{
  "gain_aug_db": 6,
  "win_length": 400,
  "tokenizer": "char",
  "encoder_isotropic": false,
  "encoder_kernel_size": 7,
  "decoder_norm_position": "res_post",
  "decoder_activation": "swiglu",
  "decoder_head_dim": 32,
  "decoder_parallel_block": false,
  "beta2": 0.99,
  "lr_schedule": "step"
}
Rows from block 4 of the audio encoder of a small audio captioner, named by matrix and row number. Rows with one number within an expert belong to one neuron, the router's apart. Each number is 200 + 40 x the weight over its row's rms, rounded and kept within 0 to 999. All counts start at 0.
After each expert's rows are labels from the 100 clips, of 14976, where the router gives the expert most weight on average: "responds to" is what is common among them. Only what is clearly more common there than usual is listed. The data: notes from a synthesiser with random patches. In brackets: how many of the 100, against the usual share in percent.
# router: router (encoder.blocks.4.mlp.router.weight, 16x160), inputs 0-79
# gate: expert gate (encoder.blocks.4.mlp.gate, 16x80x160), inputs 0-79
# up: expert up (encoder.blocks.4.mlp.up, 16x80x160), inputs 0-79
# down: expert down (encoder.blocks.4.mlp.down, 16x160x80, transposed), outputs 0-79

# expert 6
router.6,159,195,207,211,282,221,246,150,168,236,252,199,249,196,195,238,147,218,198,141,171,240,170,193,207,155,218,157,235,202,259,168,232,235,166,183,221,127,132,218,165,178,217,279,221,232,210,188,143,259,206,173,189,184,221,217,191,164,195,222,220,241,189,223,233,166,214,187,177,277,206,240,108,199,252,172,175,192,173,149
gate.14,236,310,191,185,213,189,211,202,155,139,209,262,284,158,180,238,153,153,137,204,238,197,189,198,166,167,197,241,144,188,160,175,184,231,224,221,239,258,244,172,160,249,155,182,286,215,138,203,269,137,209,172,216,206,123,215,224,224,235,241,124,214,217,163,176,243,206,223,170,205,230,222,264,241,193,192,124,235,201,216
up.14,206,251,191,270,277,216,228,244,242,176,210,116,198,161,269,189,186,216,248,236,170,118,253,148,162,208,142,208,223,225,193,224,138,127,202,254,242,226,121,271,128,186,179,180,251,224,187,213,189,224,169,235,147,162,253,293,168,260,243,206,167,139,239,190,233,221,123,201,214,157,216,142,246,168,205,292,210,258,171,231
down.14,208,187,223,207,186,214,197,185,166,190,236,115,211,248,179,162,195,164,255,276,256,176,181,224,203,215,196,220,148,196,209,236,168,244,171,245,181,155,165,252,238,183,232,209,265,157,266,209,178,144,273,187,252,140,199,178,161,191,252,223,227,201,160,177,210,220,97,204,170,172,261,231,207,204,172,163,162,268,213,198
responds to: triangle (41 vs 9.8); square (33 vs 10); pitch class: A (29 vs 6.5)

# expert 5
router.5,218,238,172,151,207,213,189,227,222,185,105,238,180,207,189,252,229,190,233,235,272,231,159,210,222,229,251,143,254,155,159,240,176,257,223,167,215,197,287,106,257,142,178,164,146,254,204,246,151,133,227,160,176,219,120,142,160,155,184,205,259,203,186,204,150,240,193,191,178,198,178,267,226,239,174,189,168,187,162,192
gate.2,217,186,145,153,231,250,133,228,226,188,184,203,197,227,191,313,196,211,228,214,148,159,208,238,162,173,239,134,221,167,142,196,209,168,141,279,247,197,209,148,213,165,186,150,195,275,209,163,187,195,238,196,186,160,217,147,188,220,146,192,207,245,192,164,228,140,178,202,257,158,169,176,155,224,200,181,199,194,208,139
up.2,154,244,271,239,178,235,238,175,287,221,242,188,168,237,158,168,200,231,133,120,174,223,175,149,164,280,193,265,213,201,223,168,228,217,247,144,214,219,254,183,227,166,145,256,204,141,215,166,199,168,184,183,187,214,117,160,211,194,180,161,216,104,283,260,149,190,234,219,208,144,214,202,222,97,152,147,262,170,245,272
down.2,201,157,253,218,196,141,166,197,171,252,169,243,157,227,183,245,201,247,150,149,236,221,167,234,174,220,214,185,163,142,230,211,229,133,145,208,165,236,209,238,176,217,189,221,168,158,164,178,205,155,182,235,36,156,216,167,192,252,141,216,204,208,256,185,180,248,279,193,205,206,218,170,232,187,224,176,144,163,240,169
responds to: drive (78 vs 25.8); bass register (77 vs 22.6); pad (61 vs 25.2)

# expert 9
router.9,211,174,260,226,293,229,260,143,195,254,250,193,245,213,231,189,255,169,184,184,158,158,126,165,196,163,205,312,184,158,197,248,169,210,142,222,182,122,146,246,134,221,145,213,187,213,246,179,150,197,276,226,164,204,211,175,208,295,256,232,195,249,174,182,221,204,246,186,168,198,239,205,170,195,272,210,268,236,214,184
gate.2,187,157,205,176,183,192,207,173,195,183,117,147,229,254,238,169,245,179,189,249,167,256,174,272,146,182,195,235,145,247,215,210,167,178,229,142,145,306,193,154,208,248,226,258,188,219,187,184,216,160,181,187,193,190,95,223,242,262,184,196,217,127,240,208,179,243,143,226,193,153,247,227,238,190,227,180,235,245,203,244
up.2,227,148,128,204,203,159,148,196,255,170,159,169,182,253,212,224,200,204,236,189,179,288,249,219,204,189,193,189,222,222,243,168,234,227,243,215,275,247,184,227,224,177,265,215,214,199,132,240,166,214,162,212,252,127,235,199,189,120,159,194,167,223,175,200,223,233,202,250,190,255,242,223,210,128,195,183,176,180,203,209
down.2,207,240,202,171,184,214,261,145,203,211,243,263,212,214,216,212,199,266,182,184,147,165,104,185,210,211,162,174,173,153,109,169,210,243,170,120,193,235,144,217,178,164,151,203,65,249,161,153,183,207,272,212,219,232,175,284,251,217,221,181,245,166,280,175,209,209,200,150,163,211,228,238,201,171,145,140,208,203,187,198
responds to: pluck (81 vs 25); high-pass (41 vs 20.3)

# expert 3
router.3,164,188,146,258,153,234,180,201,186,197,229,140,267,200,150,229,186,208,220,194,317,130,218,213,208,215,160,136,203,183,196,184,224,183,201,197,167,270,176,198,219,209,156,174,210,168,185,166,252,219,238,196,179,163,154,272,138,210,210,250,169,125,200,195,175,232,204,219,219,171,187,283,225,142,192,164,226,117,265,175
gate.14,202,225,196,223,138,173,151,157,185,200,212,195,266,190,227,262,197,178,211,184,249,202,232,208,246,173,114,227,161,129,187,196,169,202,146,255,154,265,203,296,162,246,181,210,181,138,203,265,229,211,193,235,272,146,181,264,199,195,231,269,204,201,179,237,192,246,203,238,286,174,213,216,266,224,208,198,171,170,262,197
up.14,234,210,212,212,164,210,177,226,195,151,182,215,128,194,151,275,164,166,223,193,226,168,211,221,196,176,221,182,205,178,178,175,219,184,195,213,173,199,184,129,236,182,234,109,249,210,124,213,239,136,184,198,152,274,198,149,149,209,216,204,124,215,223,110,250,171,148,199,205,221,233,250,152,175,226,171,228,218,169,163
down.14,188,201,178,248,159,142,241,140,244,211,193,158,196,293,185,234,226,255,232,251,187,200,180,146,161,218,192,188,175,196,212,127,193,273,196,219,176,205,257,240,189,193,264,174,184,197,157,222,167,169,254,192,171,162,133,175,233,241,163,252,232,122,160,149,181,211,180,213,257,221,183,224,157,247,210,180,206,212,283,197
responds to: drive (79 vs 25.8); echo (56 vs 24.6); high-pass (47 vs 20.3); oscillator: square (31 vs 10)

# expert 1
router.1,156,152,228,213,241,234,249,115,241,217,289,219,246,240,235,136,223,187,223,147,169,210,181,184,191,128,180,144,218,220,231,175,192,209,155,156,177,173,131,212,138,171,185,199,232,205,233,149,226,217,207,163,151,197,213,250,278,283,228,159,166,253,181,162,183,201,257,262,245,256,193,177,153,213,204,146,218,237,172,166
gate.2,193,230,169,135,200,180,148,188,262,97,192,227,198,181,203,140,256,172,209,270,254,180,229,194,155,270,222,212,137,194,207,232,272,238,139,91,172,148,219,209,310,237,197,149,184,182,195,224,159,252,219,168,199,156,163,186,219,214,263,122,282,165,226,243,187,252,200,179,192,185,200,118,185,246,260,150,182,195,268,208
up.2,210,180,240,209,199,151,241,183,236,242,185,208,173,242,175,253,152,210,188,126,156,256,164,194,223,172,191,197,238,196,146,214,124,234,232,302,222,222,195,198,176,166,231,250,246,179,159,171,242,142,173,231,115,271,264,192,155,269,113,241,106,175,153,141,248,191,184,189,169,192,183,238,207,239,139,217,204,174,186,216
down.2,228,282,176,171,149,192,136,169,249,164,168,176,111,171,196,194,177,222,122,139,175,234,200,222,220,312,260,220,261,182,113,117,143,242,249,224,112,135,235,145,149,216,190,230,237,115,194,209,233,234,282,225,229,209,173,175,195,251,211,180,198,156,226,238,178,220,213,143,220,204,275,233,233,227,191,166,224,181,223,184
responds to: gate (72 vs 24.7); triangle (25 vs 9.8)

# expert 10
router.10,183,172,183,267,154,178,290,239,209,239,251,196,211,259,219,201,147,253,208,109,260,152,194,214,185,166,134,208,143,212,217,149,173,194,186,194,203,165,153,223,136,162,177,170,128,181,238,148,156,225,197,237,225,175,187,224,282,202,211,169,242,199,169,240,240,193,182,213,211,146,192,214,153,251,191,170,165,207,194,210
gate.2,162,184,181,206,232,251,257,235,239,222,274,219,218,265,183,171,185,174,194,153,188,169,227,130,255,188,188,164,206,186,135,196,229,183,252,162,277,190,108,229,272,156,200,180,152,166,243,209,137,155,205,161,258,253,276,168,129,134,130,173,225,154,229,199,263,122,156,172,266,280,185,232,148,193,161,200,197,255,216,107
up.2,276,200,228,189,173,164,136,158,163,189,114,187,173,124,242,243,194,234,178,244,214,203,171,260,166,208,190,259,189,166,247,220,185,229,108,198,146,192,327,161,121,257,264,230,231,180,139,163,264,258,213,245,163,212,145,197,246,227,282,242,171,231,193,206,182,252,222,219,145,116,240,209,231,190,214,183,230,155,126,275
down.2,182,168,167,252,211,195,231,192,204,195,268,173,182,200,265,249,242,234,228,218,311,169,231,145,254,195,182,125,157,198,222,207,241,203,197,172,183,198,202,181,208,151,152,221,179,231,213,203,291,255,160,184,199,264,209,212,223,157,182,142,210,189,216,200,251,219,206,172,225,249,290,192,189,171,164,188,241,183,194,196
responds to: bass register (73 vs 22.6); narrow pulse (42 vs 9.9)

# expert 4
router.4,283,211,260,249,183,133,181,249,198,189,215,188,226,163,231,218,176,286,197,225,216,243,160,262,216,251,138,231,198,188,223,175,213,133,245,177,185,223,202,243,240,192,203,206,198,217,184,230,188,284,175,224,258,217,257,273,240,199,148,197,127,163,216,248,271,194,238,249,260,225,169,144,248,170,213,180,238,296,238,183
gate.2,214,235,229,220,279,143,207,241,251,217,225,202,228,283,229,193,204,200,254,162,180,137,203,185,215,220,199,188,182,231,217,184,167,214,236,184,201,201,304,234,274,160,159,210,203,171,193,205,186,214,130,197,174,142,155,190,87,168,179,150,240,195,212,240,206,174,204,204,145,223,104,137,165,229,236,194,127,228,227,152
up.2,191,222,214,226,275,139,242,252,259,167,241,240,205,212,260,206,166,238,245,173,195,178,215,160,184,310,146,206,188,125,192,204,219,247,273,193,248,174,251,260,244,109,179,263,202,159,195,208,147,215,211,198,181,165,159,210,92,200,188,193,184,155,245,161,205,151,218,231,201,237,163,172,196,182,230,219,121,230,244,156
down.2,137,176,181,267,182,201,204,170,196,186,143,217,218,195,185,208,237,190,127,177,162,171,250,109,205,186,161,223,172,198,241,137,216,198,157,166,178,274,221,164,91,251,230,126,207,231,156,192,130,241,194,199,196,165,183,200,141,205,260,212,301,256,158,215,181,195,198,197,186,142,228,170,180,246,214,322,223,214,217,228
responds to: low-pass (82 vs 19.9); echo (61 vs 24.6); hard sync (38 vs 9.7)

# expert 7
router.7,226,145,188,155,136,181,231,194,136,243,281,232,138,187,157,219,138,220,149,155,169,154,256,203,238,200,239,160,163,186,166,160,232,262,153,160,194,248,177,212,224,254,229,181,208,164,188,97,174,247,157,220,262,227,259,211,219,147,308,156,213,244,214,151,237,193,168,137,260,151,260,145,133,130,188,193,163,246,145,156
gate.2,255,228,268,167,169,239,211,197,181,165,196,224,194,147,204,212,189,164,148,187,212,189,195,240,196,275,170,247,194,238,208,159,248,122,235,173,168,208,224,131,182,238,227,254,165,236,166,208,252,188,214,182,174,253,207,287,178,168,178,250,133,204,179,277,240,249,194,185,231,192,281,212,275,163,196,207,206,235,157,206
up.2,127,175,185,221,230,125,217,140,263,179,216,141,266,253,176,213,219,246,228,230,183,217,174,233,190,129,192,221,195,130,237,231,152,245,219,234,271,179,180,220,179,175,199,192,274,188,177,227,201,186,233,200,187,156,184,142,264,252,159,125,247,196,240,152,124,155,262,240,147,229,153,224,201,233,230,157,212,173,257,229
down.2,228,298,212,156,213,192,160,196,201,213,206,178,230,130,147,138,162,137,197,190,175,156,191,205,199,198,227,189,272,237,159,221,174,191,217,213,251,205,138,293,175,215,171,179,212,236,152,233,189,234,150,189,226,248,186,209,162,162,262,174,230,196,168,206,223,262,250,202,198,167,190,231,221,139,246,145,201,286,182,185
responds to: echo (61 vs 24.6); harmonic FM (31 vs 9.8); pitch class: G (29 vs 6.4)

# expert 2
router.2,162,188,170,244,288,219,241,192,241,243,259,188,236,229,189,172,282,180,212,145,222,185,118,190,181,134,267,235,177,200,167,199,161,250,187,213,157,124,138,232,142,183,178,209,194,206,217,120,170,198,183,226,195,216,186,200,240,227,246,160,207,300,188,141,202,181,236,272,210,173,215,216,136,168,245,173,256,219,240,187
gate.2,296,204,223,174,188,165,267,182,202,145,221,190,209,170,207,165,230,189,139,159,129,215,257,228,208,212,220,233,180,223,173,246,146,231,216,198,200,161,155,139,152,214,183,169,218,207,251,275,234,166,261,247,172,194,201,190,291,212,214,142,251,193,166,243,190,163,139,175,165,129,170,216,218,242,182,289,226,137,169,216
up.2,187,203,209,178,225,260,183,248,192,241,169,243,205,186,164,122,253,230,184,73,235,149,131,188,243,75,186,169,142,204,172,205,147,257,165,156,186,214,232,206,236,136,206,206,194,221,223,185,190,233,210,182,206,180,159,238,244,215,240,199,217,290,137,206,119,190,182,225,216,159,247,166,128,183,241,213,228,163,203,181
down.2,203,145,92,205,155,203,222,211,250,236,192,191,202,263,224,153,203,260,190,191,127,244,228,140,90,195,203,258,136,226,172,212,186,242,176,208,167,195,168,178,187,224,219,215,219,198,259,201,245,240,192,229,136,198,170,213,142,259,275,230,212,216,242,232,200,181,249,238,147,267,176,216,165,140,146,136,210,255,193,155
responds to: pluck (58 vs 25); high-pass (45 vs 20.3)

# expert 12
router.12,155,179,216,241,277,233,257,177,218,231,300,165,277,227,201,154,288,173,178,153,206,155,122,216,200,133,261,235,187,194,208,192,186,231,190,207,186,131,102,236,138,194,153,244,202,180,240,171,164,263,209,191,201,183,226,218,301,260,222,200,178,251,178,175,198,175,190,241,189,219,199,192,128,171,230,153,239,193,249,187
gate.2,256,162,248,164,169,193,183,252,146,144,157,237,178,224,205,245,168,261,178,240,229,194,182,246,207,204,93,246,178,212,230,263,173,151,236,210,145,207,204,186,173,193,188,170,214,224,204,201,156,157,317,232,216,219,189,202,151,230,117,218,122,131,284,205,228,248,225,196,196,231,178,165,233,167,152,278,184,150,182,228
up.2,243,279,125,213,224,178,133,246,168,132,191,153,240,111,165,193,209,175,241,168,228,192,217,130,169,253,191,223,240,170,185,191,200,180,224,208,114,225,176,227,198,222,290,213,207,180,182,262,190,191,157,245,190,150,251,274,234,208,158,180,190,253,183,169,257,245,229,223,181,198,191,242,215,181,158,230,277,218,237,229
down.2,163,114,200,131,223,306,196,218,114,164,149,233,211,177,216,242,188,224,165,244,190,166,164,178,193,171,224,236,184,186,227,242,198,150,111,187,198,209,234,210,182,222,214,224,170,210,294,170,204,208,205,283,161,187,203,239,152,184,148,228,235,209,198,199,225,155,216,240,145,254,200,298,234,185,191,238,193,222,117,177
responds to: pluck (67 vs 25); high-pass (61 vs 20.3); oscillator: noise (41 vs 10.1)

# expert 11
router.11,176,187,211,238,234,188,217,211,296,191,191,149,285,183,183,131,208,245,226,99,179,232,220,160,227,146,228,208,140,208,233,163,142,233,187,178,215,181,133,228,178,209,175,201,146,218,233,139,232,204,230,211,159,202,206,183,281,283,229,205,230,235,216,141,217,164,233,261,199,239,199,164,111,210,197,247,232,206,193,143
gate.2,190,153,237,125,226,173,196,209,191,199,254,204,212,227,230,226,198,121,220,232,165,163,219,197,224,214,115,234,200,147,219,232,174,155,184,224,171,215,211,150,152,189,144,267,233,171,243,155,200,238,129,177,218,234,173,211,230,240,231,238,280,211,202,192,158,266,254,263,210,156,209,226,226,178,202,238,195,148,184,192
up.2,173,273,199,149,165,221,251,197,238,228,281,200,296,255,179,284,158,160,234,191,164,237,230,183,253,150,141,234,234,146,242,244,184,217,194,184,238,232,229,171,208,151,143,217,205,149,257,189,217,147,155,143,161,226,185,226,212,179,273,287,262,241,187,222,194,167,247,230,273,192,193,204,188,236,137,245,153,151,159,147
down.2,155,234,238,186,256,170,246,233,179,208,178,134,195,217,198,259,181,142,254,172,214,257,144,125,221,152,210,230,298,231,187,234,219,224,200,181,196,255,242,195,199,94,192,289,165,174,171,195,211,148,167,248,265,177,238,177,279,173,148,214,125,240,203,285,236,217,165,228,163,228,172,226,211,212,187,152,202,243,224,179
responds to: pitch class: B (78 vs 6.8); detuned saws (30 vs 10)

# expert 8
router.8,218,194,190,162,205,240,318,165,165,295,208,165,156,171,207,213,181,216,207,248,145,317,284,219,198,181,210,222,234,204,173,222,186,209,169,198,234,214,222,171,226,237,215,180,145,183,146,267,172,152,170,196,205,185,202,227,156,164,158,255,219,167,160,211,211,207,207,124,220,189,223,225,232,225,201,238,165,170,114,218
gate.2,214,245,162,158,171,189,194,225,196,204,130,255,112,203,238,260,202,270,232,273,157,217,162,229,236,268,191,120,243,247,139,291,188,196,170,269,98,232,211,177,291,204,245,115,203,312,150,184,258,173,197,251,196,186,241,159,188,165,177,224,188,181,148,215,213,227,185,186,192,202,205,243,232,277,189,152,160,156,169,232
up.2,238,194,211,290,257,199,260,170,224,241,175,244,202,220,179,244,228,182,195,206,176,175,171,276,231,241,169,163,171,177,186,245,240,251,254,198,170,209,128,129,194,184,209,253,206,273,222,218,260,133,233,208,252,141,248,153,181,193,261,187,212,225,157,206,227,193,291,203,186,192,150,210,293,150,221,200,272,175,203,237
down.2,225,158,253,228,205,229,157,230,234,119,231,206,267,160,180,224,209,114,269,285,209,203,153,200,251,171,157,222,258,215,205,187,179,205,201,148,169,202,198,151,241,219,246,212,172,213,169,196,222,151,192,214,242,246,200,204,241,61,145,238,136,184,164,141,196,162,160,200,177,162,215,156,175,270,247,214,200,173,245,210
responds to: drive (55 vs 25.8); hard sync (43 vs 9.7); pitch class: F (33 vs 7)

# expert 13
router.13,148,161,200,208,171,224,212,265,230,154,249,140,155,169,192,181,276,147,191,263,215,215,185,136,205,235,192,230,263,202,228,186,209,184,207,225,198,176,179,205,171,179,183,278,145,222,177,208,129,228,238,194,180,182,203,169,163,196,132,152,207,225,198,240,124,279,298,223,157,231,171,196,287,193,192,278,216,134,154,251
gate.2,199,151,190,151,199,231,135,211,114,169,213,192,148,209,227,225,211,153,175,220,176,255,184,253,145,181,199,205,259,187,220,176,251,242,248,150,245,243,166,146,147,215,305,218,157,146,197,168,195,254,161,234,285,189,226,206,237,146,168,188,245,130,217,235,228,253,219,173,196,177,193,120,195,205,192,213,319,172,204,146
up.2,239,163,153,123,184,239,153,218,138,199,192,193,163,258,231,210,197,190,238,258,160,248,203,236,158,225,168,207,265,182,234,175,229,206,210,156,189,183,224,155,109,215,248,224,123,134,207,234,173,247,165,207,219,186,219,196,259,122,170,194,273,115,230,219,214,241,222,211,172,181,167,104,243,258,189,219,222,159,187,129
down.2,214,234,181,305,161,213,221,130,252,266,231,227,185,151,227,165,175,206,199,218,193,200,228,197,182,178,139,164,120,158,226,144,150,211,188,229,113,184,173,199,189,210,187,154,253,122,159,247,169,202,236,173,228,202,235,181,189,184,228,220,262,179,253,199,190,203,167,277,216,196,205,150,176,137,231,181,206,222,237,256
responds to: noise (61 vs 10.1); low-pass (47 vs 19.9); resonance (41 vs 14.8)

# expert 0
router.0,191,240,258,181,258,182,152,191,232,223,135,168,163,221,245,141,290,182,123,118,225,139,111,216,195,177,207,140,173,223,142,174,160,221,180,230,206,128,194,200,174,229,233,233,194,136,222,230,255,232,189,198,260,210,135,154,181,152,233,179,176,269,151,193,236,166,208,179,165,205,165,202,164,230,232,154,153,264,269,231
gate.14,211,210,100,249,125,135,148,182,177,181,175,207,224,168,260,222,161,183,173,172,100,204,203,162,185,159,243,186,242,171,255,135,276,157,164,223,208,199,188,183,155,231,298,125,196,189,225,122,243,255,191,224,224,187,230,223,211,202,172,221,164,244,187,250,266,188,137,169,277,192,217,187,172,217,161,201,116,220,224,172
up.14,238,173,166,203,165,184,208,223,193,173,185,178,247,151,162,157,163,177,246,290,233,187,208,205,152,248,200,168,246,194,216,180,246,164,232,223,211,194,147,216,245,213,244,231,190,242,225,234,193,199,215,240,224,152,299,234,237,287,121,268,231,209,177,155,228,166,192,188,176,208,182,202,183,226,231,231,243,152,167,80
down.14,221,288,283,205,162,216,213,209,210,185,256,129,223,138,164,244,166,133,202,251,183,256,177,202,275,221,171,205,278,317,242,175,259,230,203,210,226,185,154,133,256,192,222,233,207,288,193,207,135,194,202,174,246,163,132,170,208,128,167,210,151,277,174,182,185,163,131,156,187,166,152,244,186,184,219,169,199,187,172,213
responds to: pluck (53 vs 25); hard sync (47 vs 9.7)

# expert 15
router.15,153,190,257,249,157,185,208,147,210,255,224,162,190,204,235,220,121,216,199,241,223,206,224,288,200,181,148,286,180,273,135,221,213,184,178,220,214,256,178,219,206,220,205,160,272,206,201,241,176,138,155,221,144,191,201,240,257,207,161,157,191,125,160,259,212,177,222,263,152,243,213,169,205,167,209,161,240,245,175,240
gate.2,188,140,201,277,123,163,259,129,138,133,208,127,159,180,214,209,170,194,197,246,259,158,232,214,247,114,195,206,253,174,136,187,143,162,209,237,196,262,194,240,183,165,174,163,178,196,198,208,200,174,162,175,143,190,186,260,249,113,230,232,191,223,233,239,292,238,277,226,167,218,190,249,226,138,153,220,228,224,176,279
up.2,272,261,188,218,245,264,187,231,175,232,200,226,216,165,166,215,237,225,171,125,214,196,196,174,148,222,181,226,66,212,219,194,197,226,232,165,180,186,211,170,153,225,283,194,248,164,227,162,263,205,243,193,231,258,259,236,134,240,180,219,181,209,204,245,220,180,76,182,246,120,162,151,250,263,127,157,166,243,218,183
down.2,206,198,187,116,188,232,223,225,161,188,211,159,162,198,141,140,166,161,215,235,228,240,152,271,211,222,280,221,173,152,107,187,177,247,253,169,207,185,170,239,258,213,143,162,246,167,173,204,186,200,139,231,197,129,212,193,172,205,253,200,210,164,202,194,161,247,148,225,203,146,263,267,238,193,156,238,129,247,191,190
responds to: echo (62 vs 24.6); low-pass (61 vs 19.9); noise (40 vs 10.1)

# expert 14
router.14,241,224,175,137,210,207,103,231,179,112,186,276,232,228,154,210,162,175,247,192,146,159,233,217,160,238,224,207,207,209,245,234,228,112,257,190,176,222,240,159,223,217,246,175,273,234,135,161,291,144,224,184,186,160,217,178,197,192,166,210,209,175,287,198,203,167,126,161,210,181,220,129,246,249,161,221,158,215,286,175
gate.14,74,197,214,284,217,235,203,255,177,181,176,151,239,182,242,115,158,191,202,183,298,242,165,181,176,192,211,134,249,116,170,213,199,214,191,222,200,144,140,232,146,219,187,222,214,142,238,160,193,216,164,210,226,189,205,186,198,170,210,226,169,128,206,177,187,207,205,173,198,192,201,256,244,237,231,235,196,207,269,207
up.14,284,208,240,220,208,187,194,152,225,204,261,201,235,217,185,243,256,221,128,217,108,213,214,221,228,126,200,266,175,255,189,181,216,253,205,236,172,242,200,196,186,255,228,187,174,185,207,282,178,184,245,171,139,190,203,234,204,240,199,222,206,229,214,176,236,218,193,206,169,167,220,144,123,145,212,133,188,176,139,167
down.14,192,181,140,178,206,188,177,257,197,185,186,164,242,148,291,142,152,228,183,160,141,160,188,180,235,244,177,147,185,210,217,192,186,171,250,245,179,113,267,168,229,161,184,209,257,239,161,258,133,208,142,214,199,217,254,151,169,189,270,227,168,175,231,179,201,249,177,298,148,236,162,109,216,139,197,224,191,176,172,184
responds to: echo (56 vs 24.6); inharmonic FM (35 vs 10.3)